Weights of a small image denoising model: norm batchnorm, 9800 steps.
Rows from block 5, named by matrix and row number. Rows with one number belong to one channel. Each number is 500 + 50 x the weight over its row's rms, rounded and kept within 0 to 999. All counts start at 0. Numbers have three digits each. After the name is the row's rms in percent of the matrix's.
# convs0: first 3x3 conv (model.mid.1.convs.0.weight, 256x256x3x3), inputs 14-20, a 3x3 kernel for each
# convs1: second 3x3 conv (model.mid.1.convs.1.weight, 256x256x3x3, transposed), outputs 14-20, a 3x3 kernel for each
convs0.153 095:578634543487575537559639622481462500488480494517505513441519406472529398470528466508518561434508446487538483457477452474502426491491449576507522592493597590542594448473453517494483490482465
convs0.154 101:504501510502518515461505532488435528492468520517505436532451452522509530507488536504517549494510490471537492490493437571499451477458429471504516460496495482499529471473512472463500472468572
convs0.155 107:503530546463490515496522499424479546431447583453543582443473528427527528473531505473521476468536469612473480469500488523512485505483443447519504405498474490511517490475523491455459411437483
convs0.156 098:492451444493470502510525573409671538491707504540751534411361419483482506432475459511558498454530485479427533545540480507486513482453479546551570481490510539456573473470509532490474542494517
convs0.157 089:458451522490478541714701709492496537515515529509555539503510549499453481521457461492484500473489486485464479540515510516528534491463471511542526412472484511529527522523479419415414356403395
convs0.158 111:519464481504483499514513516447590552471432510566512500554539540499510481467494460582503627420502498471498474504439468520524530511594509614584584513523540477460508467451506502529507617527493
convs0.159 110:492481476485478483486474439464454462533452495566470486384439333361503382424556464544518430477485385472504432490491557373381494532451515403440552374460485527498523399493436460498454554524511
convs0.160 108:483507503554522494436516530488516560496461494499496524472566499333321447469579499661657547457482440440450465423492529539519540468489541500442373536507397519428490450507462517483509460461502
convs0.161 105:444458487511509509465559519538606442531600440485472369472538404460542440513579500417583538471434476434445574514532532525634520571509503511503433572552570528505512466504548530480514530509555
convs0.162 106:592629619630681670595628603501499485484479457479478465515491482494493522501509535475478504508500495508499490532548533528540529535547530481485475489501513481487487533516533536500507537534524
convs0.163 090:401422407486478484534508483516532515524530539542508547514540507479473464457493500582536504535488469535452442485485501467476480508463438493491458470499503473491508551538617537499571498469509
convs0.164 103:469520521477510538538492441452477456507486513472589514523532678537330364449665562503505523547505465523468442462496511532562541442472515430517440469488444500489454464483520481485480482498542
convs0.165 104:501507501458480508580502505581562484530532497494442386365344517597579480382581448455540576474447469458550521355457546485547555570543487450499491454440489571481505464444463587602506452486571
convs0.166 109:504453458498514462476512499543563496448454485583475525493557371472555448620524402513560525485629480392468414413468445494481447517525507493482500440450419502491525536547503527502383451469571
convs0.167 092:682564596584475468634534416572501571526466583472468551497499487500506483510537494506519512481488524462501498486505498485493534496532534624582528557495489533493469487476510487506537490522525
convs0.168 103:473507591472484550486483590528447471443414433432460439422448529437488802513438679542580411588519549540389458503480505544489478516457517492492514415512501506472439463461438539461475457392379
convs0.169 096:486473535466480467432480455509533530491521503431444408606419410512526490602604550473537537487521525532412490454474549536500532492494495561513495518481479530435452441503498497489480707666645
convs0.170 091:551510508547494485583547537507550482440476461508520539477519469511513482533560492572579527498521525479430482498526539515510494511553513529539550487485529432446484500436475531509505564584565
convs0.171 096:522591581528589555438568541456493490432457497463494513411415486445491490458478514513502521466438501511527530529488496514511482524516511500492515488500502509482528540480529561464440644519405
convs0.172 094:475501551497514541525491568495538550449483483466469473548545528565549564461469475485449433466506504507586521501548472465447483469495480482489521513500479431468493425464465458460512482444487
convs0.173 106:515547514454524452516540459498454504461431494460389473486448475510464489547553566531478487465466522454481459470455494715609492484568602500497482514448463461435425492563521443543497484481487
convs0.174 094:612636652503501545426431364461455453480489484518516505482484508482489504450464460483537516460488465457481434517500497502510529489486511471521519489528490516503479374433415511552467645716657
convs1.153 085:409389402462473518510479555468542535521603573537526533563466474574438505517476534550472475526528477546521512476414502502453566569519598477502525469469435496460465421520490477513521497569611
convs1.154 092:500502462500483494479446462501556469530521498486486529467465550463594560407518487418517559433512588467537574519489435490498438563522433497493525491446466451453452551566483532504331540455322
convs1.155 113:430450553467372498535437447491534505475582598559507485572467466526470450500526466520468542481510560502495496469522506534514436494522525475573559400468422502456419466543559510514490449530582
convs1.156 103:499532489480527499524504500461469530454416522406355471516557556543488501511422468552510506552488438503452443440445468507509509523502584477467536437446594400487573504385502537444497517423490
convs1.157 074:502459440455485494502550564532436485462456479442551566416479492525486484550486451523535507512490486521565608539600523484531515589565555554545490480527519520663555543608512464565503544516537
convs1.158 101:562559498505554516532526575542569478468426458501572526559503612498527408485468445552477490547477521482468483407438472492446437580548492451461503466469528523404464458509464489616575413473439
convs1.159 115:499509495456508507476489476536539444363503539539541466480558525468512494493591590473476525410471589484457501486483556531500512501535561444513603384575751526575584494512533518453530562623595
convs1.160 120:414499570523576541516528498457374382527543529435500542592479486530519485529496526430502521547451518503552513476392490559466522444475523512513534534527528412500592591543521444542529446568493
convs1.161 111:495546494446531492510585476528513497505443490468405474543405584560432569545446604509520517480456421487443419479473477424494533530525512491425531464353456540494485497508528456478434433480449
convs1.162 075:494534520474554534462510529455461460490498503537552547390396436451454493510526525506546570496540538490499495514548582503544592502537596492493524509529554488516529443504524470550571505547579
convs1.163 073:551510499518504490479452402502415455477435441465447469478443423502500501491467507525588560490540558390448490570546481566550514531464487579567521528481428528532460457556540430514435415463440
convs1.164 124:559524402506507496512501538442464478542516446538531535478433415572548531575531506540541455450531519513555480456476519530515496469444491542527478457455449446446530445405384497496453492493438
convs1.165 114:454425454479524508502537565568519513461427464459496516503435449542474468495498556552519526506555532469472486574491489505493508500522543484463438468452439493518493466493456510466388531606570
convs1.166 115:512447494452519455483493514530524558507519532468545488562432426541594577399441507512537666492479526458458375470402409536507514494622499450523407570556464567581499533603530447508448485462502
convs1.167 075:471506511546513467491452448401534478473512472548505470383582555405535466397481403475441418488463509472483495542502449579489382473419367595472490587518483585563509468464583520488585516432522
convs1.168 103:451468578567589588460511455601536521445438540494492520451466448479530407516574509483528522458456477518510483558553552518608521414480513513564550526599584497495509511579556490569472486518580
convs1.169 088:557540542481494524546560530457514460468518440475505456557506482442492516569527474409471477418503504432472535485465451548547506565542530502571488493536462512511479506487455507545453453500435
convs1.170 080:540602579427484481458541528477501508439505540492520527568506468535482536534446524549537548524495489470409430504567584532461525416419498432554531420490466519625566475549448515525455516465428
convs1.171 085:630526546509444527425371468595491517541465476490483513493506526471517521457513541512552547462474524489473510565537521586577497489475478533517508564517513575540504585531448560518435549528491
convs1.172 085:507545551487526556549507489507502526537454512476426491425450478490498473469495522496543537502536580510534554488517509399472468532572553544609571499587594416450525496521556515522565491427463
convs1.173 116:453523551434433433502474450528552566595529480502497466499502513473500539461421409455534529359427355443507482411499510565483402476444475507581604604534497581542555439465460452523572443485462
convs1.174 084:496570532459509541430420506553621702524508494465479447541620616465480509562531509604622577517516505476460525547534422546552487534485467420481503426517518405482501494495612489465456499531470